From a checkpoint of a small multi-label audio tagger: norm batchnorm.
Rows from block 2 of a small multi-label audio tagger, named by matrix and row number. Rows with one number belong to one channel. Each number is 500 + 25 x the weight over its row's rms, rounded and kept within 0 to 999. All counts start at 0. Numbers have three digits each.
After each channel's rows are labels from the 100 clips, of 14976, where the channel reaches its highest value: "strongest on" is what is common among them; "loudest" is the band of the loudest frequency at the time of the peak. Only what is clearly more common there than usual is listed. The data: synthesised imitations of 52 everyday sounds, one a clip. In brackets: how many of the 100, against the usual share in percent.
# convs1: first pointwise conv (model.blocks.2.convs.1.weight, 192x192x1), inputs 0-191
# convs3: second pointwise conv (model.blocks.2.convs.3.weight, 192x192x1, transposed), outputs 0-191

convs1.45:541508524529522516565509478521508492459532530544522476489504481525512521527479526468516483475472499536492490508536509462496509502520494515504485542557511482495561500494514522466534524466513532482526497480529533508491566515490494505499516506535540493507526481511519529548506459495487468467479450493529504508503524488458480492461517536496526485525505516471528499499518528579506508542502516472467470499513482514463508533501503477489465502487449513507525516491488516462511490484512501492487485486504478461517533520511509500513506483509489478497483494460521488517514462470529559566
convs3.45:493503501503485476546480521516500492477504507514526497502501510487495472524505502520508482516519534526524508517518519516502478537499496478475492527536509517600503504472519521497534531490495496477492484517504514500501554548522498533504535469473488511494537496504598535493474447529462506512508468547496483478494453483494517520512533437489490487471542495481462509463508513481507547502555511516440504500500500460503495500453495486522500512503518471502476523488519540493502446515457512473491530479503506482494494469499509492531487539483553512507523483489506515469494489490492549526
strongest on: bird chirping (32 vs 2)
loudest: 2000 to 4000 Hz (59 vs 9.4)

convs1.110:513517481492550488509513475537526532552510468485496491470494489496484519486506488540447525512503490499476509527482536434478486519487493463503465506478525528496525478499460501492455490512487518503449472517512509515453482478525479508470500464478471487515507517536500469456550466469435517437482463492513542483522459514547476517494492498490471494519515516501498495532480495519515526514490548522528507474497478515481473504534529471519470513508479550486510453494479498510487498484503501472490494466524482497488493547470533502560528513503477475472459514516509529494498543491508522545
convs3.110:507477500490481465532460547477507552478497482507509492475470496476484454509503531493510506394477484498484524485489480496470527527473453489470495523524520500511482457502526498483487512516482470483503482496473528490437529484487528501544523523492437471539521478489486476477481553472484492488512516480486500532475498475490497499494515515477488489481508554486541497504472530507465530466484479504495525465538442521523468473450481511453507482516498489494547499466531461484470474486527467506515510465537506523509482492467509494467504486500544511514531489504516522477481500496513505502
strongest on: animals (74 vs 15.8); meowing (68 vs 1.9)
loudest: 500 to 1000 Hz (89 vs 15)

convs1.153:516509514497518507554504483524477510534514528466524517490509450479421499489485471481518498560473493532486471462499496527548518473441537532489461472535525495492494484465494454500457499469489502517502489513477444518479499472449503517513512522477459474497503490522475537470485482494501519484557481485484517505506472489521442482492500506501513480522477489491526478519483526499506483537504459490511510485500476500510506543510506491487486481492502534472499524462513500535496493504532509458520522491512513534540457547463477530471477515513527526552495471520520477520517512504507561491
convs3.153:484511482519551546507492516534481455506519502459505460477491480465537499529474475518461526510460486524548507500530489487537493532481482491507506472497501495484487483500514509515507486501489492495504513529535457481515465547487461462547495504502457478561532536495487484497491493488515515501472481457511490537532453516526503520457479512468482513508507541510469479528460530478520519502479459458477470506454482499509517480451508491471477467468512487528480555516517512499508518519518498474450498517510503495533511513499498428469490474465511524498475454489468542505524506490508528472
strongest on: hammering (43 vs 2.1); coin spinning (29 vs 1.9)
loudest: 2000 to 4000 Hz (25 vs 9.4)

convs1.160:547482496516528454481478504487501486499504500479493518490503467497506454512517521544520524553507493503469506450539510538523439496509499518480503481502473500509496494518510502511497414512509476507482488484495499496535503523474501515519490507540507501441514491472493464543509470449491470485488532504514471505545474520514495472514565477488519477522487553528495522511549465500510511530498497528505502469488507495510489498464503475439495574472474519495511495497498505499501488491507523464496470478520502494510552542465514545458477510512524497464463503501502473532494488461466495450
convs3.160:495457465487455493488512507500486489488484497485510486476478515483502493531481522516468569580502492485494490476468514494469513473508480484486517496494480488467523503485528510508512487508551454504467456498468519514524544497517530524508510505511521488477516515518500511479498497480514527522479514490506499531542439482461519463497508523535508510523506528507513512466512514501499497444482510507503466545478498498538466555495496489468502523474491522575478511545504529507498534503552500542501485516506474472464531486584456505493497515508458523505508463504487464509449509494461500506
strongest on: siren (42 vs 2); signals (42 vs 11.3); meowing (33 vs 1.9)
loudest: 500 to 1000 Hz (84 vs 15)

convs1.163:504481445545497545531518491467511492477504477458484494492467516479468547515500489496492519495476538485513481495497507513496552513489493491509481504476521516470485500479527470532525439462517512487492512482464524521480474453513506506530476540553496474503516486457475457521511484518516522480511491552480476549507582466534486496504508542466495510535508508495529481504505467444492475513509500512467540475483506517508493504507486509485513501515516488547518522481491537511454474494538511550521540477529482513517528503461477456545516530460479513516490487524474508519499530496480473505
convs3.163:492485495520494493532449501516500497532481526503490499552540494486441472432496474527491481482473506495516516490474512466485488550480543547483544553507458463496459513527510521511528518469503472464537442514516541453448534522527476497496480485491508471471518512470517487483473520474511507533489506516447494521478489497499497435486536502476493460540514499489544507495497506513472488501510491485493485474489519481532498508483522483489485513538515506511489527508504494512527528472509457497500495531473518511475496453489465506517436514482532470506445487495518484496489518483519536499
strongest on: siren (32 vs 2); bird chirping (30 vs 2)
loudest: 2000 to 4000 Hz (25 vs 9.4)

convs1.184:532512462496526499472435481467504516477486504532517490483551493499505457469498500471503514469512516496545512525441515444504482517494515490498492487538502532551512458479505473504514491538501502457514533516488562526463480547540527476518514525511533513523516526515514533547492484502526512508532509552508476502469516518500531473447486512494494507507495546510492526529533517534496510518485488520457464522502492536468469530468488477501499470507537522490523540515504485473502516495500525506478492503504523461514451499509509456507495484486515469484490535487487481568498475459529492504
convs3.184:461505506515493504487454504543506507471508441514474499500482487521530495531468511575478509477473475489506523506530483490515537477505473497521518527520473503493536525521483477525508427451531459498481486491464535533481531533512527568488530515509471467457480509496513497504506526501523541512510482555498497473482489527539501500493545499465491507490524483500507482526543535512541507442507521509536473499530512458455522541479486496511527519482480516498491534499495508518506477526476521554503468512488509493491495518532516517489564517496488521493481467499509475510521505535522526487
strongest on: machines and effects (45 vs 21.5); laser zap (43 vs 1.8)
loudest: 250 to 500 Hz (44 vs 11.9)

convs1.185:474541517534508515517474513493490466464469475517520480506483489543526482472492496467485479510529530460496514474476509448488482509505490544485505482479487501472479549505483536480475483529507492469513503498479542475502531496518460468481499505439464561492520478525512482523502470495528514516488508502516537514530525514526505519519504455509550514514543501558509473537461528475491501500540493467525493527493514494471470517545499507492509487509508516482488449472497510478519486513556556560514518559534482537490521459496548503466489498529484508505480493516482497475518510517484477524
convs3.185:514485530490520456480483491497532511484496497487544493497513539501530489525483501538522516545487503487482517454503503513487542516508489527496497457487503533481542536526543512518515497531450455512497544528489502488481513479484501471519479519507470541497485511491483524455505502491497515508471464540469522475511513518462564511467541498507519527494423545522508541472516510518496511450502473515510511536547537515523523475533488532501459462519478476506537548505499531498478516530488505465491497515492511551517482499515487499467523513510493572499519511458485514462504498518483475523
strongest on: machines and effects (63 vs 21.5); laser zap (62 vs 1.8)
loudest: 500 to 1000 Hz (49 vs 15)

convs1.169:518505488514488507491439501537468482547438511495509500501469506513490500497498490519503544535537526537539507489500485515457525499526510504460520524483551520515465544504485507513496505509495493462515507482505522525526487491458521483474454530521528533491525503511538502472463509524474510490489537471488475488538485496472548484505471496483514524520510520506522449455458506474484487484511478526502477487528492558545486539480461498461521476491520489535438446549489501544469531509518494482544517517520511501498516500483511515507492505531462544498501466507549501512510471475497500469
convs3.169:527504509526518482521515513506485473517479517515462495465484503534518514521485487521502461502469461567516489446505529493470467513514479510514547515521469485511484500479498476503503529553497548479458487504556490522472520497519505519500488488490521512512539506508454498491497472506491541512505526498504488523479477483487484519508479513515463520447518528495529508516446500496514495510555546505520526520511456485581503532437475501471460496565509514502488527475461529525507492514496486474496475520503514507506458504459514452518530502534486523505502497480490483431494535495493505483
strongest on: water drop (60 vs 1.9); nature (60 vs 13.4)
loudest: 1000 to 2000 Hz (41 vs 10.7); 2000 to 4000 Hz (29 vs 9.4)

convs1.191:486517537488561516488504508536489488475494548512506484499506472520499469500497491545525497443494474491530503505494529522509509476487490483477498490470510499498488487534520489516477496536495519493527515493524538508490495532546472522484454523506481511482532531526487483515514489514518479482477448506536452525478536501470487544502524531516491544482472532500468496510500431477512528497514517482459517500559511510513502484501504500515474494552475481451485536499493469502547520514531524472494459540532512567474508534493490515477496487520471551462494500493487553529468471453473496473
convs3.191:539465469501480461511497492512519555540556509562464436458535521506509535500530480500571506474493499486502502484496513492503508464489547473532492469550518546460484485501496493442500501527468504484468485467499463500501506518475500514556509540512489528479491498511493523494486520449486516494461524482446505530493531500492503504526502498502501471494475477493500519476489521488502491503504515503477479499534492494473484510498509513520511541475532512536487548525478491509482513482495466519487557525532450513509511557476486487505503520501517485518500500518502478546509500533450526459
strongest on: siren (79 vs 2); signals (79 vs 11.3)
loudest: 500 to 1000 Hz (95 vs 15)

convs1.59:496493546482516509476476506515503501519512543498492522468513529501570471497470574518535474511474521531471514478463513506510495492501521469507490530497504504534435499464510514491432517498501511490477503528492477484463454477517508472529505534537509485528456473522493485494539473485477485460502527545495477499452501474463487511485498461514525488547519517467500484426522523497521492539507542514517517479514519523479477508484496478511479519529497484555517510477486477499478467433503503512493501510463518487499499532489518493514558494470489503516465452505517511506521476497480507484
convs3.59:477460477467501522481518517459496471518525492500529492482531505475525484532491521493521506497491443475513488507503521426547516504517480482506527507483478483527510482466502496550475513506519466510535486497507530516559522478477471501483515455548474532539476483561497517475463509544492496445494478506486508513482503517521470516523465501510508488514516512547485525510514466518488481471519504492489481532512532525522487537482464491530509494473517501497468485486451502504502548468551476521510535463514554461547457480498492489482498506514517489504497476504488461451480490479541531480
strongest on: water drop (36 vs 1.9); laser zap (26 vs 1.8)
loudest: 500 to 1000 Hz (56 vs 15); 2000 to 4000 Hz (25 vs 9.4)

convs1.93:560474461456501519510516518527551512517484437471491501506473499453513510523474437485524491534463471516491482464491490491497507493444485492541455490494495490468503504532462498522535476510462508469468496508487440482535520509486487518515534509515485482494481480512493499500503509510460516518505528483503507480483515520486500544492536521527530503541534513523484496487496495468523533463462494493518466488494479522495486495500480508522474504452520534519529504525497473508487484434476488486494473494490490511495499539497511541522454521529537507480477459492428460479513526452522472497
convs3.93:505545517480504515503476471492526537509541538490503510514538437500466457480501506477504495493491518501469465528516524497492488512537530499487518491525521519489516571488533491465544501508479498510504510442484517509515503475480483461459534507472470509513462476534525519491512505467495519490474496451498495496537469488451471499528471484482515491498539502448503451527510464504506448510506467471516510481486458523502442445487510528513466480518500474491488522518519492484511487493473494493520512520514496470481476482503518531510485537522498411521516453522500538514469505476504506519
strongest on: animals (69 vs 15.8); meowing (43 vs 1.9); siren (31 vs 2)
loudest: 500 to 1000 Hz (93 vs 15)

convs1.95:462492508514506490503483487489495480494493475503472518527471532502541463474494480487515558496498490503481481541473514481507530511506478516456525488430546477533473522493458504546464471508487537467492533510482483486521496496462519515552501511508501515497492488508512500470512527513482441510545599516525527520484497480474529463498485480481514510517518521484549510514500488488499493485515489469493490478521468552554483521481530510506470553495484533486527475487549505485495469505531495485527473486519494508511495512537486462472554500518493513506516534543485513475544523524499511523
convs3.95:497507472488495557470467480441507540528525517494533467511487487470519486474508505529532511490523470536476459480508537465508502486486508530517460494481535528521511524511479502556461506490555514475510489445494514490514564517489502473460488477516453477522521503515526500478501510492419513523445524485512514488489507528491503485474475501505464474504532509492483498483526477497490472514514542521512506525489493526527498490499538518496542491520510515532469502515483508481550458510498482488548520494493498481496455486508505491500493496486472509496567502497462481494492502435508500438
strongest on: siren (50 vs 2); laser zap (31 vs 1.8)
loudest: 500 to 1000 Hz (48 vs 15)

convs1.177:497482492498465503513479498512448478466504524496546517469499477479534550499487479486500489494475491501492484498516515481535489499478469517480539502458502489473472493491502513489533507528504559553453485490479508512457543491495524510496484535501512508507472496515496526528511498518537514493492442551506502508513540451495511541469496522493484485501493474458513499494515453514519484464508503493530512498523528523491508487531488530455534485514494511488569514489490486487516492549524483508481484508506490496482529504472486498534580504499445489530493513493488571479589488500532468492
convs3.177:474504527519503489442486522455483489465524509471493503531519512494507513503519487488486505475503504527476477509535516508510484474503441491494469458482478531477513542534520490495521485474527513484482495477494541529472481508513486480508484528508445502462531521500531562521493531499513535502494492501477548449510465486496529510454492518521482513488509502504508502473508509475482524503522507507540514494465483507490438448507461511485517539509464545497478530492452492545497481532456538508472484505506517553478531492499497544537507490502527460530555472527502516526526563479510489525
strongest on: siren (31 vs 2); laser zap (29 vs 1.8)
loudest: 500 to 1000 Hz (65 vs 15)

convs1.180:487503526508575492500487510534497534554504463512519454532500475498489528504457506539451482497538497506458534490505476548502487483523471510468489494506548504498541424469537526515485442480516526510519475460498490544515521497566515515499502489498505545537463553500527521503488567491531503481512497522533530487509515477485512502472508481511486483510519507469509475480513510519469517526515484520492498484531496524503487511482509464496495487525522495524458499477473530519514516490513491471467501467550479495517480502505481472518503478526474502502535490512472498468460532537531512525
convs3.180:522479483572499525537499492490504510528478479484499483510485535497473503526476485473521474488522477508512482492504464493537506503476537511495508519491517511500522494563464473488481501496524484529479490553441491473477477511507509559484541500574503504521530476500514527522526517540470531523491521507491493518510537496513501516518511499507462469444475558529551538482480507504522473511527527509460492493512496476464470514493484479473515558488509510504456475483467542534468493469497504515465459468474487477498508485486487492516519544515507482512531470517452516535498528497541518511
strongest on: signals (48 vs 11.3); siren (45 vs 2); meowing (38 vs 1.9)
loudest: 500 to 1000 Hz (58 vs 15); 1000 to 2000 Hz (34 vs 10.7)

convs1.133:482469552477499519500481546443510439493473470430507540523532492512511489515522449507523504489523510513507523465536492554473450473472503510455455446514489531494514494496500523522474528527506475497493503499528516483466519543507498510471480481523492497508477504491501474488519472496514479496504512458478447519526498524494490465527535508541476523479517481514516493493501497491494525474476465471525513474525470498475520514497469525532502514512533486510482486498466463485499517482507445526467483506486492483464486477504503530514414507504523539520506473510498524476478495489491562519
convs3.133:459528476503518508490521485505498520492533485508511487522485544524527496496542482460482484523460512486528443550514516465533498478525507515510535449496490567457500506490492513451518500483474477512439509494513515487453481504533558501481494478501469485475536476506507491560497482527468532518494431486502523452505486503484485496491506480488543538527510486464518514481534515456524535515478466508542506496515500505501515515503478480517495558478490493482495521520528504536500513487544487481478491499536522482514543525482463537478510499464511507505510527500488537489517476494525446509
strongest on: bird chirping (38 vs 2); siren (30 vs 2)
loudest: 500 to 1000 Hz (54 vs 15); 2000 to 4000 Hz (26 vs 9.4)

convs1.12:463511494457521476481504528459481537484493493542494494480503521500535471503506567516484519456513480476494522536510483494491513511505525491498482530535495505448503506543500498485498516466475408497499486490460542509432548510521482504537491490504516497512497501512507483498507495494485498492481496555562495504485521513516488488465517502505491460511496483429524524468507492520475446485473518529520554506501490483483487515562464500535521514512509554512529491510555480503489526520473506480519502524488503517503485498455509488512558505518495511496491493504459507504511499484504553540
convs3.12:507500522559506524476493510526480512501473491494502526497520489488501492454495501508529516507494537539517525491555486512497506519534485477522525458489476496456469510507475495536513469489506484513495486520495446479462526425507481554473548533511464512509512494509526525506515538448475495467474501498494498445559510497493500516477510501468461527476539533503539478477492478482481501513514502507524501502541479482450456486505507523480517466455503478519493496508489504483485506515499484540505531489546488525504561518507486502500488492496501569480501505542541485540476464484522553515
strongest on: water drop (40 vs 1.9); phone ringing (26 vs 1.8)
loudest: 1000 to 2000 Hz (31 vs 10.7); 2000 to 4000 Hz (30 vs 9.4)

convs1.91:485488464475486487516497495491505516494497493520533482488491481439529479484534508486492534471518491502514488457505531471510448501514526519485520513493529483528472498487520554506543515507522548492550471473493508469450496523515501505564530466494518475463492487498487495544502533502485476546509482485501462465524495502521478496479449506507516492455510472506509516442495450491484478500521439496498511504453502485480514495488459511470507471495466491455479497518523490489500492515525484497524450502513516493508483494505484470511503471548443468542511474474441457496514516552513526536
convs3.91:516511513512472487482504518528515478453499482483451517484485509481533527496482528471559501471521546538522520526523465493459476463502480508495474505484515487484516516551507511522484481502501494499521542516486487486488471493496479529510471491428464496497490512520486511542526486500476491451452490473527542482496499506498484515471524510505465489493500496541538469520511479506496504517537460470480508516523519540506531453518519496512473471505501522488497509496472505479476570536492494527482514526526451519424521502507476509520453500463502485502527492534481481487477516436490551466
strongest on: machines and effects (51 vs 21.5); laser zap (44 vs 1.8)
loudest: 1000 to 2000 Hz (62 vs 10.7); 500 to 1000 Hz (37 vs 15)

convs1.69:501483529491488482487477480486516513516503526526516525512490502471520518489503479510517517492503493486491499460503496515539476533482507507490526505511557490423534485507499534486512462466523507476515503510534525514464547517520506507511522446488456523478516537510503532553478473477487485490502510499502530496510487495517533458512479503492498478477508506475462509529518551506488463534482499519490514462451518508490529500531513524460523529464532495479550507488483487508445513475541494474482464508517564497533495534504463502470531493459496568554486492555521526518460523468506524493
convs3.69:485506507502463523482488473519529471482503480475539519479512451495516511473473479490469486524537456498517500472495497503499452465452475521523496516480510480475482499520490461505498524509450506496529503515496517526503542461511527493516469521536493472534494459479500436506463487466537487514528504501515532565521472528490503498494475471498501502503539469516462459509504485491496499498494524529507474554414459485500493519487466527488550475465481488497531497467485551510542499502478488504513500522524522517518512486539488493479478496469478505463502482486538477498476465465470464544
strongest on: signals (63 vs 11.3); siren (60 vs 2); meowing (27 vs 1.9)
loudest: 500 to 1000 Hz (74 vs 15)

convs1.188:506474466469473486489472492521501450502522516482531508486500477565481471467513544549511522507505475472497553488466452525483523506499492510480504475550481509498460459487519521483495544502508502490484486447506481451506468527509484551472505586471528520478493454478511460551492532479491522468448519461501503513535492531504538487465519494506467507488497505542497512493539527557532501523467498511539485507504501509507518491487488527466495470536516500530479535493518468502498525515511468526473506523500495502479494515492488494498481501525495479509471464524497484508486517496470523461
convs3.188:561489503504514491469490521522497501494503461510509503484522515499470478532447491511470548504538533478526475517523494485492485511477523528456530490482482481526537547452498529546518523449474493458461516521498554467455500522538477491511510535483498491516509538537531495504521482436499500465512505479508515546522493499520461489518442528490486543500460518497535528472489489529503529487507540514513471549494517470493546492502500533496515492524511540513514473543525515499522465483499475540502485449547484507496532487507477491495501495510488528522500477521486519515508513463484525498
strongest on: meowing (35 vs 1.9); water drop (33 vs 1.9)
loudest: 500 to 1000 Hz (52 vs 15); 1000 to 2000 Hz (37 vs 10.7)

convs1.149:523488495515484515498496517501482546477500534528486465490492524490490503489553463541483472478497517481529487500510492486508447493482510533497488486529485486524486463534508516485526517466455482518484516473524523495505479517513515530501457502555480525563492536514521511478498534447470481499519494506498510489477525519514499454450462489514501485508474526514500515508473522528507460451483477484461513479494497535529501501466501511508476547478480462501510475510491513472496482492469525503535485517487509447509530474536499508516513489466479577484451464448495529544559514488473530461
convs3.149:514515471454473488517480500507517493509510496520529489523526484488515502518468505528516543497504526478477478494510533469496501513431498518498503461455493508444499480502477507492476461505510513475493539469497538477520503445526531459501484504478513512481500483521506504445503486545503484498510550496499535496488507510477487507459537473547508525488466475497519497472507473477474469465484514529495508491474508481544470566491454461497556476456539500520527555487493493497537441513522511456490505474536495523481505502480479462495517494480535522489503475464518484503527493500491568497
strongest on: meowing (37 vs 1.9); crying baby (28 vs 2)
loudest: 500 to 1000 Hz (46 vs 15)

convs1.55:503505507492515476487522507490517475510513453458525501498517529510487507486511486517491531472518532502504462522520537481530501495500508498500527485520529494512499486483458465471461514534504506515543497483509510467500522488466513458453535502540517524478480467448501482484486546472522498433476528454486484486509488489471471430480501549486477495512490476513537539456524468504466450523493509485525527490508483484526517485490468477498486465486525531493491538517514492468427514515532508505518485515546504497505432459497471507498504487501546469521476507501485509514452554487515518493
convs3.55:505540533538472470503477449499503505479500486513464511485494510508473459502536493531479478491535497455502502458500524546526499567489488480491513462534437496508481522491520492466495472495493510534519538539538482527493505499505496485464496480488477506503498505503451516478491504479497534526520486512474478527493526500448522464512468481487539506485492487502482518514472494494500492488459498500448506471498477526479415495503521458487510543506494469426501451458533511490500454480498512487518480540521522486496504492469461481526482465513503497513488467525525510470475449488500490477
strongest on: meowing (51 vs 1.9); animals (51 vs 15.8); siren (44 vs 2)
loudest: 500 to 1000 Hz (73 vs 15)

convs1.30:511475534506485502494510486496487461500515461466484591531505481518484481503487518506490553508531471494517522500503509488485492480541453527520542538522494476504499502484537540521491464527501517470466513498488527505474494494511539486515495483504525509505480507505492522508522468519529503520451502483471494582482481473500544501495469466477519481460516512480500488491524477532500526507521518492535470538525522537486514488497506505500505494534510499455452510507482497521515516583484510506499498458528488496519497473510495543490525500489497533427462453544521537509510497549517521487
convs3.30:478475492497503489465527495500507529508522481476521475516473489504551510498527547520495564484496456497480480528464502521535469496496543520460531463478545489452482524515506474466485492513480482543466502483495499505515550486511490483492513524492480505470482488512454516453539503505448493468504494541481507535489520525487521502523508461479539508521483535560501512456520547486509480490487509453482504541508511517524498512504522486488533502466485492528467506495482498513482521513499465479473516519495488505498504469465524446543464483509479462540481454489557475476510486554492482502
strongest on: siren (60 vs 2); signals (60 vs 11.3); animals (37 vs 15.8)
loudest: 500 to 1000 Hz (88 vs 15)

convs1.51:509477465515527505480461518496504512457473513498461491520506506517504484496470577438484540531476557478518504541556515493527461474537517453499488504498493483518472510500481496483506515544511540476453488489489494538468482483516496495525498490489508516498528517492472492442475504513534464511496494525507517494514497487477517456471471500525521462538524539462516538479468484527505543561483520492498509502480482477468496542497497491458513464487486502519534535473502518507488530477481517496498495508486491489419523532495503514511524475490465542514481534484491510501525504469512478534
convs3.51:521487516544462521466546492506510489502482537472503452450507503462511514460515521493489485457510488547508456478518528496487507540455527516492473488492523511530533488491449490498501444473460518508505509515546488522534543530492523514505515487516439479490539475493500478518517485533477495491522492512521437523530514455474500510485459491488490533488508472509512509519496505486503479493517534486505497440519493474470486553524478503513511519527534517510532474493538493486505468493512496484489530489521514530492501537494508510511471551561505540491475534488497469449478522516467526521
strongest on: bird chirping (34 vs 2); laser zap (27 vs 1.8)
loudest: 500 to 1000 Hz (43 vs 15)

convs1.52:517485479523493520533495498530512538473516445485505516483522517482493528486451487477493549532552523555526502472516478462541535505470493487449530480514486509479487528525525478496508497447501508514456497495503498475539514527506462529445477465474514540488463461486508543487496491489502473508469486486521480532484545499490450448497488497480507541478515467524456513518500481473493536501459475495474483532547516533498500513510487488551507482547508507498484476526493511510544478524533498491524466496471502533504494493531499529480478486461480530509521528499543471479491493509519491477
convs3.52:497461478454516491501554495486553500503536504533462528498499495524470445445524514488480517547506439500492495540533528512475520517486491473497495446520478518469483491490469535537518477494515485481517540487518531525472495503526454516518528529475483524520518558462505509521510479480538496525528512481498442521474499526486522540518502475493509527496481533485508504505489568446472486506539512482522497508488469511492500475498512483528488477501498521517532500518473501480513529475507520448509480477531483483461504516499472491499463488500505527482525553484511475468503514536490512547
strongest on: laser zap (58 vs 1.8); machines and effects (58 vs 21.5)
loudest: 1000 to 2000 Hz (48 vs 10.7)

convs1.0:515508506512486497508494539508490471497510509517536497505523482489471496481473510520529504519473510508515525508503495531519526508464505476465528476520490520527496505472519481469507514469481522500553467512489518517492471484488466480483475531475501480517558497486521522503513493461484552535549531472520548539493486486519507508512503466507461484477519494511498460552506482519506465503505512460458520532526448464529491483498488476480558508543525534489495496502496462530480510473522524499451557526502476507497472514470465533479494471466585539536482484487527463524469505545484521486
convs3.0:470465494505476487492519527510491508481574498512531495488465514503480508554552496512519467525499458490470470508527485484505493461494489532505525507489483476520529529489512470526513527491478475571492508504466484551538516512472527492514489514518468495494483479485503465503493493459479536499517538523529519487524513494518540479500481527499507500435481499508557466520478494498508468494523495466495548499505480528493503484548526467510477507514544533474493521515488559511554491497496461483462515491505509509488514494470477481488477518527499443518521525528486532560528510474497522453
strongest on: hammering (28 vs 2.1); laser zap (25 vs 1.8)
loudest: 250 to 500 Hz (42 vs 11.9)

convs1.9:480443503489481513479504466512486511498503462520505547539474492504506484507496515482512491514537489538523487488493508517474521488482499519520468494473502561533469484509494543482485521471470461506522506540529514477491516461455537513478471469531544503506559465521475493514491487513493503469497490475520477529496443494497517488508539523539513487478519510514514517466543510544473469562489523475517518524470470471526490485512499501499537483530481484514432544488512486527509548506532504479469524518480537474516508451522490510544494507536491482522494473487532504525474523549461493511
convs3.9:493502545526495512483458503455493502480484491485476503476528480516484505485510473501466489517515482495475462499476489488459508516482551498516523480503488511493510543485517469505485511471485498487478486504495486462516463502549476516511476510535488498484440499478498480547563492489523486529503504491534442500484535486462499497541522500541505503450528512518532527488505539523489475505489556487456472477560465496485500501524510515506427495514493479503487482499497531510476563475524508448542500498491502503530554487552455485487484520519479525492465560467517517505516503497506512471
strongest on: laser zap (43 vs 1.8); beeping (34 vs 1.8)
loudest: 250 to 500 Hz (48 vs 11.9)

convs1.108:476511477532493504509500502522494512507507497510486509542520494502521524509512488472513525499498521514508507508484466460500508518456455509520443510552464479505480509516515493506473458506497524506448464526496472491496491524504489461511528481482523485521490512493502503496526507527541552490532493522491503544449470463468485477501512485498500484513466482511459510503475515511528455498485504487521520543492505547532523500500488503519399512508480534481499485544473501530512552475497497499498516502485497498513472421504545467464493518480532470547528500494433512464533480488519517454
convs3.108:500500487462533493463465518545450549496516515521474535525516537500531523517489534528491545455496526516500494521488516523472488463451490490470509502513507513497473492549512496505480522529517519475530526473529504484501532528514491490503537503534512555506469478470477556485474466476508499511513489468463489534491507491499557513510504532538518469520496514512511445466474462506494442493526507513515482547474449549550534483475456507495533503536488537522482503472500489502523482478469504537516472495530511499477482461529505522468491520493495496491502516490513550499495494496522477500
strongest on: mains hum (62 vs 13.1); laser zap (27 vs 1.8)
loudest: 250 to 500 Hz (34 vs 11.9)

convs1.175:440472489503525510473507514495498550473496512510524468503490531452493581483507507509481522528519468498480456474498512526555563492513486478435505475475496484484513479533471520447471504491498548492493521500501515493560521501485500492526499484502523508463569501482481473473534501484488489506491483519503478501484506479530501489537526492487489494507466516499480509485473494469503486490496471529524509510515500485498491520501466472536519491484453552492446494544529510508521522471511490505511512519503502485542520512474555506510564523488516478508450544474551508522520496531498515501
convs3.175:494497470510486479486490490526547502518480492516489504491521485534512522524484531506510459498499516492530490496500483463541495480480513551483480492488469480562459482511484497528498562486499511533497514473512518531524505498449481546525519481528540497519518474449534481486504515528518479484502515512513507484492526485494495481536528540505459433470501491497485476483494522511472497507481469521432462497486507483517482463502526511469498491492513502497544533543468469444491526483503449499481502515471494502479484536557519427497476475518479512447468505517523486494498509460461490470
strongest on: water drop (29 vs 1.9); siren (28 vs 2)
loudest: 500 to 1000 Hz (51 vs 15); 2000 to 4000 Hz (33 vs 9.4)

convs1.142:476503499501473494520486515475515542505474530462510560502493510496504408478484551504474501464499477485519491518512501530420484524513526469512470526499489536522530521464538536492498459492501477529491518479500507510494506498475452487445470504503526490514533493481519515475533489514493519533560458483477459513481575499491488481485496524498512562480545516496485492517448535460459498505506513486467501556468489475473479526508466504544509516515504520475498534522523506500482529493499525517499511507506498484487505469528497498483489476520514480532513479492503522487522525521505491512
convs3.142:505555509499455470536504516525527483500502458456505473474468500484461492558480485459508514580504528467487474518505530494566502503507512489503527505494517521477507473534495530505477518535468541467482533489516494503490482501503492442492509514519483465531489533506515477492511489486524487541494428467515495526527486504534529522498499474521534483504527483535508503492471522485529479542522482502490500493469508493509486538515491539505559534492500463535526490512491516520486488492513519541521490482556531546518464517471506510564519505523476484517519519501506526504487500468512526493
strongest on: laser zap (72 vs 1.8); machines and effects (72 vs 21.5)
loudest: 250 to 500 Hz (77 vs 11.9)

convs1.152:486510516499512522509530470476496504497468520527508478498510527507524486464486543473449486523475445535526534508463555526443547479473502471440540481487491491496525472539505500509521516524454516505537518497496539494501555505493509522522517501434452502535502483497521526503501482506485515511521505483454495489486576522461475464518535528507534509508478474453491479469513489507503476480557500508484519475485489468486490487507522508496513514502512542479499520509453500552480506500501499533521491525498502490502480509498459524517496483497488443515511496500479523547454514505481503466
convs3.152:495489461563563487516455510482522480552473513503499470516524512563499470465482495479465518500530465509497488499517514488488515475493493526508472524490490535518514480504435521523479489457488542465522494507456493512549520518499502499524489501493485461478494515468492444483510533497523520471506501510490481529488487532492468492491480544519482462514527506478489480508484492538524481539474471497507494487470463498478541479499547516474462526511471465520525484504495459479512521508480454491461490528508534480501504474508458506475506487466501481489517494509447459479457480511528455456
strongest on: siren (31 vs 2); signals (31 vs 11.3); meowing (25 vs 1.9)
loudest: 500 to 1000 Hz (38 vs 15)